config.toml
image_size = 64
horizontal_flip = false
norm = "batchnorm"
hidden_act = "silu"
depths = [5, 5, 5]
init = "small_normal"
residual_init = "zero_last"
optimizer = "soap"
shampoo_beta = 0.95
adamw_lr_other_params = 0.0015
batch_size = 128
Rows from block 12 of a small CTC image transcriber, named by matrix and row number. Rows with one number belong to one channel. Each number is 500 + 50 x the weight over its row's rms, rounded and kept within 0 to 999. All counts start at 0. Numbers have three digits each. After the name is the row's rms in percent of the matrix's.
Before each channel's rows are labels from the 100 images, of 14976, where the channel reaches its highest value: "responds to" is what is common among them. Only what is clearly more common there than usual is listed. The data: short English words printed on busy colour backdrops.
# convs1: grouped (32 groups) 3x3 conv (model.blocks.12.convs.1.weight, 256x8x3x3), inputs within the group 0-7, a 3x3 kernel for each
# convs2: expand pointwise conv (model.blocks.12.convs.2.weight, 256x256x1x1, transposed), outputs 0-85

responds to: the letter u; the letter m
convs1.225 125:558527483495434445469503503552479491534497450488532512484576504507334489507639551492547542433401516551504569480514457534402545404567426510477491548415504471535472470466469460615471494425514512512473538486466470482522
convs2.225 095:449478472612477507504539488470508545519460514455439461545439483559512494518508630501508507505588463516530440470569553532464581548433524518470474517456499513503508532516391509453614444483479527480451562509498515530481486399459485522433454583474436501438485534

responds to: the letter s; the letter g; the letter a; word: glass
convs1.173 104:454506493482458518512537563460508480477477528506422552513476472510502516487445450503507533454551465513464387481516549484555447494515478592477365422388551468527740543521464505501527472469463486490532488533494525491503
convs2.173 097:353447503527521482490489486540535499548549519444566490440509536504469496546560458391479551536542456487483470617498312496511518469430474499486563434461551495542531453470378484566492461430494573456428447546538522486606495533482583582527505457516533466525516443

responds to: the letter b
convs1.38 085:563396517485519491482475422473526441431449496504524514447455425549509515479458469476461464487455526497443503540544517487495444443490494373628433500449542567380407522448446529439506451513485482553431487517435525424420
convs2.38 104:543434497523503584411464435499485551387477447538498481498431390441401495440557474440536489489633446500462551526500532506549506530394619490484479561456429536531538517437481624492503517442476567513486512562459456530485484483532537542471393433446497558483479519

responds to: the letter s; the letter h; the letter u; the letter p
convs1.87 093:555464475519514497510533443451471493491507515435503468470539429462543473492500495479532513466529487468516486532562520484489501461580531483574479514518470405484537602498537602253472597418578504501526520482440479489510
convs2.87 103:464706430400542521492547498575442483517476507491530538509516493514463477532435514537532471365480444505587481498491471510524517514493466513505489596494473440534495506609491498507498547491449357493505522533540445509490469486544497516451502491474493502439426437

responds to: the letter c
convs1.91 092:479431496487645513456557520459511521455635506490500459511514489528532418477536484426633503462478558547555470535475557557476484524519436498507578507521534549483459470496550484490544451513538550588394530544389453552512
convs2.91 092:543430452542538535470518475568450497399441463531513467444505390455541591504557433585503507511520500511496549470507532542497477396443456510553494574473537593512549477413512473576458535493576452590563443465542524528456534538514507531463374590450611472510538526

responds to: the letter e; the letter k; the letter s; the letter u
convs1.68 109:504443519489487420433563454511458468415577509443456516451529602564532515460443553618503413502512423440485539518434493547485485451582457442542591520444490548523384471495483469466505570570425468450471497538478529491520
convs2.68 098:458561461530420486580499544550542492531583538479524488471482483429556435460545478597507408499532437531486490398504503528494468454510429573451350456633558568498521497459515544554500569481514504483453533446438559475392419433399481462467559407415575449529398530

responds to: the letter l; the letter a; the letter e; the letter b
convs1.109 090:514442506443544519437515475505503492563394511482506502374534523439587484451580545484560492456550549467506529513472455533506549477430499502523418532585445409458465640500476487478474475486437534467503533379564520469581
convs2.109 097:499491525561468555518430533504546569569497465504505478520440551531484500421535546492542532461468548501506414490522477460593525441428590530495479495574522491468552490473490470497513502515496566538484529523481537506413463499419504434562563432503519486483501498

responds to: the letter i; the letter l; the letter m; the letter j
convs1.124 096:442531551466529469466465468380539484462570460415552507568510448553468551530505512524502659495374463530558555439446450515508504487506502434504552519484518438456531614408527496485488568495549467538481491423454493451510
convs2.124 115:420490454537498478480480568501401457620534496463451439407544501461429458528477507549421486500479503494543505550494477482447367489456446648467487479479477549599556499529429631554559382508479535489473536473544452537522417500403551505479462503515541548549521502

responds to: the letter l; the letter a; word: coal
convs1.138 117:443495512539478491535497476513498496453483550471493482434408584494535429517543503472502553568477369471556522505474556502549443479505511524520480458463522492541469397521552480604365550524441427615461556393474487453548
convs2.138 094:512583512463549511405514418565447474480504509478521517545522548518432529461466484544531512477451502484504494473475469508373593508441529453403525624434521550529520514527559477511430458470482565474450472513506488493566606504436440532462464536491540495481485475

responds to: the letter n; the letter l; the letter m
convs1.42 109:502414465578504443471558534532458477499431522453516492514574435445571440504349598533486425501522451450470573473531512525481358483523470504570429425546517528463510448530451489476496511471490449473576519480524516474405
convs2.42 108:491494505501482530527568642523471624575497509471535495550489530495404495547509497531359527479465483469540346480477413506484542612534571493510535480440512491484474467542367514360544505494437509524523535545528466570545523532444464477474488538515481468490581529

responds to: the letter l; the letter i; the letter u
convs1.112 092:453533454455578499454470487507512514570368457530559498528484441508552492493501364468533497504506381462542507537511551479376600465500577540518430535454512474527599492543491452518496460486540562516489490593403499511498
convs2.112 086:481533569512469527503492412423433525464490436369475586530524453510499503456431474463557442463494462412476510515655519499518515503517471579455529493522588405582491468656594560514517398569539510496495486527455526495465508534456505485571505509461480509545510531

responds to: the letter l; the letter o; the letter c; the letter s
convs1.47 083:487527470569434492517586481529478478470537489523486524482421631529378538557409629484501421517510495485460412483459552488481521491534478475459522461455566435453565484508471490459529513464487529524421529628437438477447
convs2.47 086:359474486515498521539512529484453517401516553449499433478482484507445520547511543500502506460485490455547484597621468547411591548502520505460496486456476477488474603532462543530502510533509541437449407486502508493548490599499428536497607518569488458524478479

responds to: the letter e; the letter p; the letter h; word: hope
convs1.240 086:480546476474552442548526492515363566506507475424473510530459360523480560571497446472457551426479538467500539612589390504412511516478448534493419505575456468450394522502438528527508512546482537516510467502494487523494
convs2.240 099:531560426443519494565504514574487623581599469510465556479574582491444403525513511502476477524531501471453466472573541462424484546511605508502518602478477540451538533492575492565468479481474507430594561530470424419510601452531549504455444524521595551532544495

responds to: the letter h; the letter i; the letter s; the letter p
convs1.192 092:497455498503545529458481430441506472512574427387540521488550481519412467572558522475516507524540480416516539477527512528566469480491398500576484550444498545478488575470365507549432591454507380536440483511529457473422
convs2.192 098:510579478474603483492627529519532480399426464511433544496518486503548530466630518524389462500481457523543450482477488511457528526518459424434499541465517525442491513542506463460438495509513457517479486534502520524514645526541426485482419519479580527467562462

responds to: the letter n; the letter e
convs1.245 095:510479568497450499565564424478476493463539419487553480432433501494574562439513527547521475496524427550532472438492597501516499508444418421541579464451569515413431514486415518589591590478507481510543456483605519506479
convs2.245 106:541467529524546526521530487551426487527461475612540431566519501471573542470481509517480512497555454485571430541391502478563552469548464518569532428513467473529410476411527560448545493453515463597481527522481455464649489527555435466460521500485470558542513485

responds to: the letter k; the letter n; word: knee
convs1.94 122:467449484474499515554491458478468441515460535482506563477460502530495523530496490503491474514530491476466547451576427539548461488424564449583499524478493575397500516552395458566513535306639491455583515514516535539531
convs2.94 105:530563569559547557410513512470464436509521452589598501504463579467480458514446460583539456441430481351550517514499541513367562475512491482426474476545524456471419521512511559508418541529476469513489517478463512549485506478467490491526462465503534592538430468

responds to: the letter y; the letter w
convs1.136 097:493565406425583476440552514516531527519491537425461489538517442520394462552467514530489516391453468588555477515507501405556484492490480494457529505479562503567434552410487489427443474614512449488525445508483474372498
convs2.136 092:486582459442531486447560547528445584495463504441420459570489536523515516484494589526439511584480526450473525454444544477527567454526484440537491474556544483514493433441536341455441397517331472563536478520464454566503558416483497583538441538483535484449617526

responds to: the letter r; the letter t; the letter i; word: train
convs1.191 110:517488471473490462480498525492448509509541510472483493554445426525553433473496545556541468467507507500421458435493634516513442501495436412502491526478467510506542539478401544429490413577604486448412451611412494471616
convs2.191 092:486505495560517436522533527466515459455533552511458486538497508507449499454484487541551558424490562465547437517517482523455486456489471495478456513463578471473563590381551506468462512541397461492502502514550528458489540566540391497496523454475484484508549451

responds to: the letter d; the letter m; the letter u; the letter b
convs1.215 091:511528505503478482548563491449493523516458571477461588487480485534471528528444512420443485513447509557453492546555568485465558565481483475435508440504490466430516480564511502442548496460471425575532624344556523400614
convs2.215 103:561516509533448569417516526460566521407497494513481440561508503565573478471420510472496425482590523470634502447497492472441487571462454462520522453527546482451521359584508500442614462562496538518554352482555589489467550478515514573452553433522593524436497487

responds to: the letter h; the letter i
convs1.195 115:475494437497520448466492549459482493476528542486456452585415539515392533580567408441515493480503530534478478508479430490515573519469473527442512514485447508559499501444631542395483526541426471423469501623528385462490
convs2.195 098:396591516579624453527561525489462546521469447513454478511498546555480579489526466434373471490464439500571420500461481486460570499474555411540503459550466497425443536594457473335537512541553545515394446504503470565498485498429497504516536613557497541466522480

responds to: the letter a; the letter x; word: taxi; the letter y
convs1.81 091:516512448435608438502498536412461494503498540510435511476540443548480435526459513486521469506545464433537528522537475533457496542577486544520457503429532528476451347546562449617467390568575473556459440485555504431520
convs2.81 093:472439536474511353491434581420517596459515501492453479565569498508528561500557529513515571595551518567518481526533563480543530469539564533398506521579544542583513471561496488500542474467567483562579491468447511538486551502496510429595522452479583550529628538

responds to: the letter b; the letter r; the letter a; the letter d
convs1.35 101:435506542482590487481522512477588480507564481481438580498423462483500525490533554573499505499472505501447455503488517484530509545488502668459439483408455435534449456459523516544516539510406484448509532473439436416656
convs2.35 090:419457504554605461434490582540473478534533438555511465620530609485594433489474453521487521454465430492523428483457502437478585419523461455557525558580405540450541507552510520477489468576439467474516401544465502540571455598551440503490483557462564495497510520

responds to: the letter i; the letter l; the letter p
convs1.104 101:487429508499465520488489511480533489482544474495502507616462549545241573594534521492493495537476531517477433511507493536445551494446500503451464568534501460461452450464479532563531448436490436541502449504551492535558
convs2.104 085:478545347442513538453511467504378449529444534485459503564479470455503493498449423519531510453449444482439465524537546498436457469536417496518415563529560441554494519526466443521450526522383502527569494480495522483496474505530427525516485462470469470411514530

responds to: the letter g; the letter s; word: grass
convs1.15 110:474469451512515455471499478507451486421549505468502541545538619519295524492562549459481467524562361458541489468480438553530473472514502492478453508521510469489447465537450488531469500568481502585509531414483396549543
convs2.15 104:473474484504583476536481462585493480481496483494487547390537523580380556488494481474539485577501475543539462558442388515463498541483573498535441568305478510494453530500431548557545539451502512465558422510472457467562651531544474478501538570478520465586549479

responds to: the letter u; the letter d; the letter b
convs1.27 108:520425363493501426536614587525509450459480442503441550456544531437483622561429460476539489591511526439456433453517475496494519563481470522565449575487464491475480468543471441510428452461515522465455434520532429541521
convs2.27 098:419550523508444581486503591451557503475639511434501461550491468521554498511455441425466610522465474507529497473470500509507501436517647489517572440477315486551474419519464492502436500502453433480522545519528570463380444551471549548480488500519372439442500569

responds to: the letter s; the letter t; the letter w; word: west
convs1.147 095:507491501430577488448533491440452474493582521420494462533498488461509470542510473486505507500444463406505536496495499465551481471545494586524450543264503604462587503459494449560486467474498433459557447533522471471534
convs2.147 096:484630429569532489496568491500497501553535554541512525445467448521446490575487533444530443343452408558526466442437410468534586500502503489512552561447442520483508556518445497561506478446525459514498530481745439463515483460458539494437475536555465386468461456

responds to: the letter d; the letter p
convs1.144 094:488467440507524542504427392440448488501489471482470596543485509501481478468510431529438414529603427439577466446465572454451478537567474441483499487527482448475479384627512477444522483470542524407503529445546575481543
convs2.144 101:511456420403411440478600457447506415479466489463613478444423513505457554516555536556359531496513518544420431405469480501506546506444436505466467501413436499547573458540398487468478559471488433537549529492534497533460590541525476505502381472553443558533461465

responds to: the letter r; the letter h; the letter t; the letter s
convs1.159 077:499424488488490548436436490415526396445537486409453476457563520440490447421437576478486482541483503513412459424453509507580451441522536557523553535500524428434545396422468485519548482445539448451492490450546588526539
convs2.159 099:488462571589479494548507469459513467495473449554480526536498437540514571472525576551426495509536421540503491465495501466563453499445552576469531463528563502510457480502456458537438471548523574498490503482458570564438412441466589468565473486431472592508510529

responds to: the letter a; the letter e; the letter l; the letter b
convs1.107 091:434417466521530514445511542422518506452530435485484508518487487470555477396545462503487525461481496423556557528521463552427545462502461498444370563616487484507311500478495520468483494452462517501483523491470506401572
convs2.107 095:581408438462455547513521463563582561498435455542447555434497544557404372486492360496429393476594487451606496478474393453545473492398481396443437542470479507451559549490520535479604517454449528543512476546450489560436454447522491505488534500510527562500301488

responds to: the letter l; the letter p; the letter u
convs1.6 101:498492468512431548524445588517511463529522478513504472420543460445557542380583509480482397479589485440577393472500554455480504465463509486460535525545404375525480534475497506442530495532481511520589520379499455543486
convs2.6 096:515446452544490513497445532496600588488571522501590530518572420467428484523505389421519617470542446477526503542518522535532457453440475507480469460457514513633557562486528479539567463515489502505479477511532467545540497527521552496510384538474482491497483484

responds to: the letter m; the letter c
convs1.22 085:444502510504586527404486452454483500477546546429508504548488468516446501524467514472447447563565508457436478614472411526326514672480474464545523481544492499529510480537451564481490565497462528467547505533502520479561
convs2.22 095:534507582471508530516560466464472518499487445494406487555490489457510531478479550506353622559498477371487495472613515516515531485619511534512391454497520547576492505483486499485496473596456511487469506487464579531442603478437434529565550543489566584503544592

responds to: the letter b; the letter c
convs1.29 104:459428436504468534468597455461603451426453541462500431474469448506556464464401457473453515534462507501455555487473428483416539548573499588512502519400566445533467451523537407478482590435483469461562499459472543544455
convs2.29 103:484472487527420540567508498403548465491449462468474517493522486451373534556490412499497479474429468514477480523482442510575536514395423507540488483421547507397382488454425503452540572477521603445481532504512533569542431509493586514606548499465429523494515463

responds to: the letter y; the letter b
convs1.164 124:490512571450438472528529516539635443493421551461421548527505456490537522470495516462496544494496498438577460463500504476462465536501529491565443502483488527426534500472514495564476480515493329455608509478444642515412
convs2.164 096:513502492526518512507552557534456553381480569495479588491451469522453491536527534510454451501606535567486504551491458529462465600486427628477472537440468443515545441495446486490513414497504449521470499481476415520468524500554436555453442447487520461590452443

responds to: the letter u; the letter l
convs1.118 107:685474561544318487545498545545523439485433513428538542464452496531548510455447521503561468481483530550498468495531454456536532483543551516544530492499489445504525613466546498377481552499544498532477484531473474494477
convs2.118 091:517473567472485474442510531473408587607493481365485545494481601524522433511541543490502516450488462524495465520569455505474462443630413614443502531474544478500495510462532464496467559461427398527510484529429551492524472512544517530503491519452575479485547464

responds to: the letter r; the letter i
convs1.184 118:504497518514431485486519541478513453521509515496465482464505422480514486505469573498547493501433450484504473461470578565506438528504396587392455429623501456520503552454417411629476472436566505549425519506425472456585
convs2.184 096:482493525487527490518552510546517514503510547545501535574442541498453403559533559515471501466430474455600393586502515491544513676493553457639460419477472557489459534537483530474482570485473540533471593505528371574470509473571515482533543491466487504483544506

responds to: the letter i; the letter t; the letter h; the letter k
convs1.145 082:527492453497508515546464372424484461526522445435445491490517484510496467546518413474540348540580449520543397526495543513423501464535553536528483494485454498542464483524480443489545503488484641526439493394486609520497
convs2.145 101:498517536500500541499607408540492516519480497526633530573505455475478537507526548507406563553551507409450531464481523484502456448544609612526610565457420443597546451434584463523442566532512503563535541532451473593506542465417487480528425526448471477530508502

responds to: the letter s; the letter a; the letter g; the letter l
convs1.169 080:493527507501433504534477438484451574439474521497460529505462487475475493464509489474533469477538382518573440469555447512532429530501488514522695452352596512474583447488449491534515450476476477551480475554469565478560
convs2.169 099:383490504520549492483461496494569506518491471532544500319510524548460434557498439382500525490510445497516411632460268562471531452504460480447567448462492405532514480455452504489490519468518557415434538492505546469521503522513535509495521449502570529522408413

responds to: the letter i; the letter r; the letter w
convs1.230 100:467491409492575481437467433466531464522508441466519458466498504508462525544442520519524435533478489519500409449580577528351529510471568465436540557479572447467472511505506492540394555532623575451445515439527581512521
convs2.230 097:581461558478444525394473508497493456420547533548595514433475419493582443500463510400476554448484492484549533536440487550500507496495515487480550460635585493552491408428532553473579531477398523449499485540574471509409441471426530474522479458409568479490449493

responds to: the letter t; the letter i; the letter h; the letter g
convs1.177 099:539500465494464533469534464412441531510594511533491517458466467513555493468417456557481634490459491468484515430481561472512508513521534536470685479514462516495636424470462504534559477420515570545440463433498514463489
convs2.177 100:486440455435566505419552434527473594564477489471555684518478418390492541555437487454456545518517502516559637476471462499486450536458495524628494513471517577503496488520525485539486478463529572511462549503508399484533540505509589511477408550421459607574507491

responds to: the letter h; the letter m; the letter u; word: mouse
convs1.83 091:501495529465431537492440557557457403533556515505480419513471533503390518528400592470549477445488465499498507504565439497461506507604511444503528517480515563499489420514479473534503425489517508424602580460463510476661
convs2.83 103:494469490446452513477491472490561454487492457477470445481482468511478475497530503438413430494568506486561536593505401512531509483517504463443412548535492477465484494502428552492735428510465511484537454529528525514522508458485542433551429549478548520523469476

responds to: the letter m; the letter u
convs1.16 086:446425431540543503395446495406476550502462529464560502570578555497476464572612527472410408527575504450434423546545447455510451457535474434522529449458539535500516505444500510507513415481523497518596493461499549575525
convs2.16 109:481584507394491449438515447469494545462493485578497476421546555497454524422454444487536482477600530409497552478481522443514414519593479560537524562426556462525552403478515482472532471544452481470604446552533534507511620487515514503503430535408529529479388554

responds to: the letter s; the letter g
convs1.76 086:493411440578492482575487507485453527497496481508465519522446640536381514562350617441516533503519504475498518475486453495569527488553519625429549485466445554459487490500546518490494493503491452463603476463490462472473
convs2.76 097:344471449500480510504494445434488484502514556555502459461450502366563558501442488542556476486470448408480489622487517435461521463525473556469452556516502452531532489483464498470505430516385520430462473470479477529510434541517404496518441460507494564542509588

responds to: the letter y; the letter p; word: apple
convs1.234 119:494481507419527544455424504509408507540536463575495492554462453502531447568576414455506437512358596469539435524556405483399599517561461510496503508499493476471533510515471487395555506559523539479476535524463462449554
convs2.234 098:540477482517446540426457475520434459576549487482492585483605472488408543493481422513495527518519487548493527532522506506518531430443450473511549469467573543560452489523436470548454567516510467539425497493547561449513414568484511541473441575530434433498517460

responds to: the letter s; the letter e
convs1.58 095:644449582561345500490440506498534463518431515435510518543490467497493480466527598514475469461526495542474511564466469553464494568463452542506498526465452579462547408560520422538533534569545415576495515555468545509458
convs2.58 089:424498594506459455499478529474504435567519511533523474449546523508695558522459534489495566395554489492513441526431399471462496496494497478524514529630538531472563456530471441503443503440557522542479487429593399491551498520614461474510455539501522477534565447

responds to: the letter b; small letters; the letter e; word: bed
convs1.194 107:511519592523502359546475453603584489454356525528551664495449493504475522493510471467489462509572439499528506492479411509541427439512518555487519497440596500525496485521463535494551446466507477458462499543478437510486
convs2.194 109:553504541533552549460473417508530411444544475531536526538478462519550554469441543515510497536544467457509498526469477449510449422446496475555477489569421509503650435443544518587452623456506525497593567469553434503471522483512500493510389379534425577443470538

responds to: the letter f
convs1.213 087:494522454551459491484520513439483483454465514544533434494417519495469464624451568439529619508416568538530542483437505533483448508543464524407501485541483385471416465500436507445498497509473399484441596511491549423424
convs2.213 112:492553475506507545497518473504491575447528461456470502482487507497513585507542604462472473458390531523472524452459495567419534483447492493464495671496456476457710438519469441462491542482542492455491516498459503548595607515683543515487469548576459430543546448

responds to: the letter n; the letter h; the letter m; word: night
convs1.84 094:472504491441519518537466495409453437526585475458546463525491521508442527521498432488514511498488481491437555469611474544446451519508578503476433523457495545542471439534456430586499439504471414611457457475488354629509
convs2.84 115:496448529462476501511475531507536457454526526505466560499637669525527530472533356463521579524441665479590546550488500510467464534469494446466436454525508522481433527477556520515520616532537526484537394505454515462534505620472535474591592502496519520556370508

responds to: the letter r; the letter w
convs1.228 106:488506478413489513509515502460457454475547472462560462552541499530473511477465492480475552491512519459525439431576485507499542463428452535416517519486428548606452407519474505589507508454503618490669528407451445545421
convs2.228 104:544500469447465368463546582439496603416641580533589571539467392482449461491549578464509434505568479561476481451457572494467436586515579537597511445488537488522523527539531490497429430480499443508394601459470473486457534454453603463413573515473569546503528486

responds to: the letter s; the letter t; the letter u
convs1.62 089:524464400577387516501434583496423519485487426401576519499539587447548509480528540511554535503498428567501500538479530526483521468474508591573411487437431582506525436555554453478438542586501488471468485555451528521490
convs2.62 089:410527507478512489463453518421494453479545507516512469361583564457546555551464393494513581365448500454583388548456384460423425517560552477520454561537614471488512492440423486470490536394508534530540432557606466393521546504562521520539493510535551520600388433

responds to: the letter d
convs1.237 098:508486500445453529493387537475492533457507469498472474477567478425591473456526503525447448335635446499469486535477480373519458533554524582508496503487496555527426553464517385508459491530510542504459527433548458496525
convs2.237 100:488523471445518439464483457476411483507568514523499476521488490545484571545529544466465602638440475605410575473511516502546500486465551447533601464472523461471477523520483477463458468511508511540528503492533508313544449491491526500555582604538531511465549524

responds to: the letter v; the letter a; the letter n; word: van
convs1.41 116:462534489452525445552519503517518481490475509510505493511483674446429535501515410453448499521509525507506477460465637524478436554528433456477549502479558523480399485592521412460531533461458499522347514515506473496586
convs2.41 092:364511558530444506513504553493472519468447532325477460435484477555439524507531494388469556439570515513524497598526539487407584508590545546395431486451477410519473568550507592590495509538488541516469481480520448478545481488526447562521533509564451413502495467

responds to: the letter g; the letter s; the letter u
convs1.14 110:408510460533440521592461592487482543457508496538478450402587444507510469406526465403496448532484521506525533388492400567450522529538506663465488518427467515497494477499510489519498547429533532422464516489449488537501
convs2.14 104:428583521514410410572521478492520497547627504454508462530483446528508463553465552484480474490477507495521530342479475554475520525529437450493582500526413543507467493466453489422401518486436414485480575488546520467393458448407472520532474470465495495478412514

responds to: the letter m; the letter r; the letter u
convs1.82 089:510547498441638417453551431459491452513498547533521505508538459556473454486563421461485589519477506435512521504570571477399521531493554494505467491385535523517443405499475416567486413422545485492450525518505468433435
convs2.82 097:519472612452524476545508550411476558445555496469529462486502533429472556504548564548494559553462648474418490500515528484473508553519469585470442441508539486529508455515431557461464509488557408426483513456497558476504638516515582489650465516515523497521520535

responds to: the letter d; the letter p
convs1.218 120:513459539434516504456538479457548468547462474545526541511528378546452555452462606567527496483467485449536501462449649537520426541525396492467541481518566505520465536499342490509512441486615507502489497501435486527479
convs2.218 110:396474482486476503511483500449484557572483433511491485447462567457492504487567496438442479499510426531446538509489540540327493541556510483448502552500535449503526439556490448463545517587547490440538404476497513518555532536577426563499482504491508511491488494

responds to: the letter r; the letter e
convs1.231 086:498440500491508522463510540495520441526485488534484576465594522554485490493518508425489439470579434405468556490532423518432427562437458479470466390440535426499578506470490510487547471508446499466581587462399548519630
convs2.231 095:493521441415530446517555450523487555472509545612542520516455424469517483563577455546490517455480499485563577528504537533535513522438474464524462468473477586508590498675449497545539529479551530547426482460478529594495466525493542496527454607468428455561514485

responds to: the letter k; the letter n; word: knee
convs1.9 098:449536428497395562470513592444475452467539440510462493440533490517497471431472415405482393467516559488529551408506372555514479458529528493560509450434484458511486490497503452508470539475494436424386516506518517518600
convs2.9 095:561562480458463465390520514463445439545507499471515380428430461444446494510523570536529431509483566489453542451488538518439557581579450513508530494513455512470457469547441601376602527445409522463545516460474516538436480340458482537502442489527479543521419428

responds to: the letter e; the letter r; the letter n; the letter h
convs1.97 079:558461443512481484563528393481451472504516422463551505525511424579487474536518394551467443516481453525497483513439573471532530480448506433497428534501514437480455487492438516509455510464505442441395580589506397501356
convs2.97 108:432457524458551561481450456495464583412503496441494460488455435502524411451418535417464491446522506500579494520590527445555542492441684481519494476500511556484435546538441459551566384550453591549463452469491531521403480505485527534612533554445555487397454510

responds to: the letter a; the letter l; the letter i
convs1.96 091:509571491471427492419575528418552488581509432501444543493468445537583499482489416466512511472551501421504482535500466459450502443472533454513503544444438504529479502548524506506478484540561607573379516505398566591395
convs2.96 089:529522544437549511575587489603416475487471465582504550500446482554395553467620528494552515495485493520373494455524489400601501510453591512500547438439598512495489539521512490591511410418520448566548477491466437476460515499559496459429510487489521502446581513

responds to: the letter e; the letter b
convs1.37 087:526449517519506525522469405559477520486387550459525503469482334517554497499407435545439528498420520524509478490526537480467510509508557633413437490495516553450440530531478535477485462514481558511397534569464494466406
convs2.37 102:543484515458501475577499442535553518453492458585473484446528579507422395450544493543515378508574468562400472409506535447550520391497530451471456654466384596517516513477534452541481538410505557450472462470477485517526494464586528499466521453454564576441551499

responds to: the letter l
convs1.226 094:497464497488520494517489587431523443531517482501520434527444578423464553515487543420516477508522450503449461676461528454368461468478464477526476508473465528525516534502544518581481534526337487435530496467461425530556
convs2.226 098:562465522438563518496579497511517441585534505514569588454521693470496384579509425512514469483377532362574476612460552525412502477475524532555536478502399484522528442533574503510448577577481506435529461481514572497479419571501492514485494449462539507420465487

responds to: the letter t; the letter i
convs1.45 112:448422528562474467516571484523492436506503524454491531506500342474506464543416681516491478510528486448490545530478540462530421523491492485501433515520498456459514536519489448460517509486508477490598493570487498551328
convs2.45 097:366485516538441524501530639523508526503464557469487449514440454527499576474514514503493577451491525536497469524532424451456457508494539482441510513478494501486560511458427541414473500506418553420467442532507545526523482551533449513494508530491523494463552522

responds to: the letter c; word: ice
convs1.117 105:474493512478475476499589457531455507481501535453438593461501626451466480540442562582491568500480515600414621532403534433522602516489535558510404524482468490467575502513523482429444540467474508513467473540447529449546
convs2.117 093:539456457504441468481522585468431604498557452491509546528507504525598410504526546571499505475461509490411588495530524510520541493496526477367528523608509648504618522475510553534548571444477474499484459416499571484423430422506376489490526387507541450506512490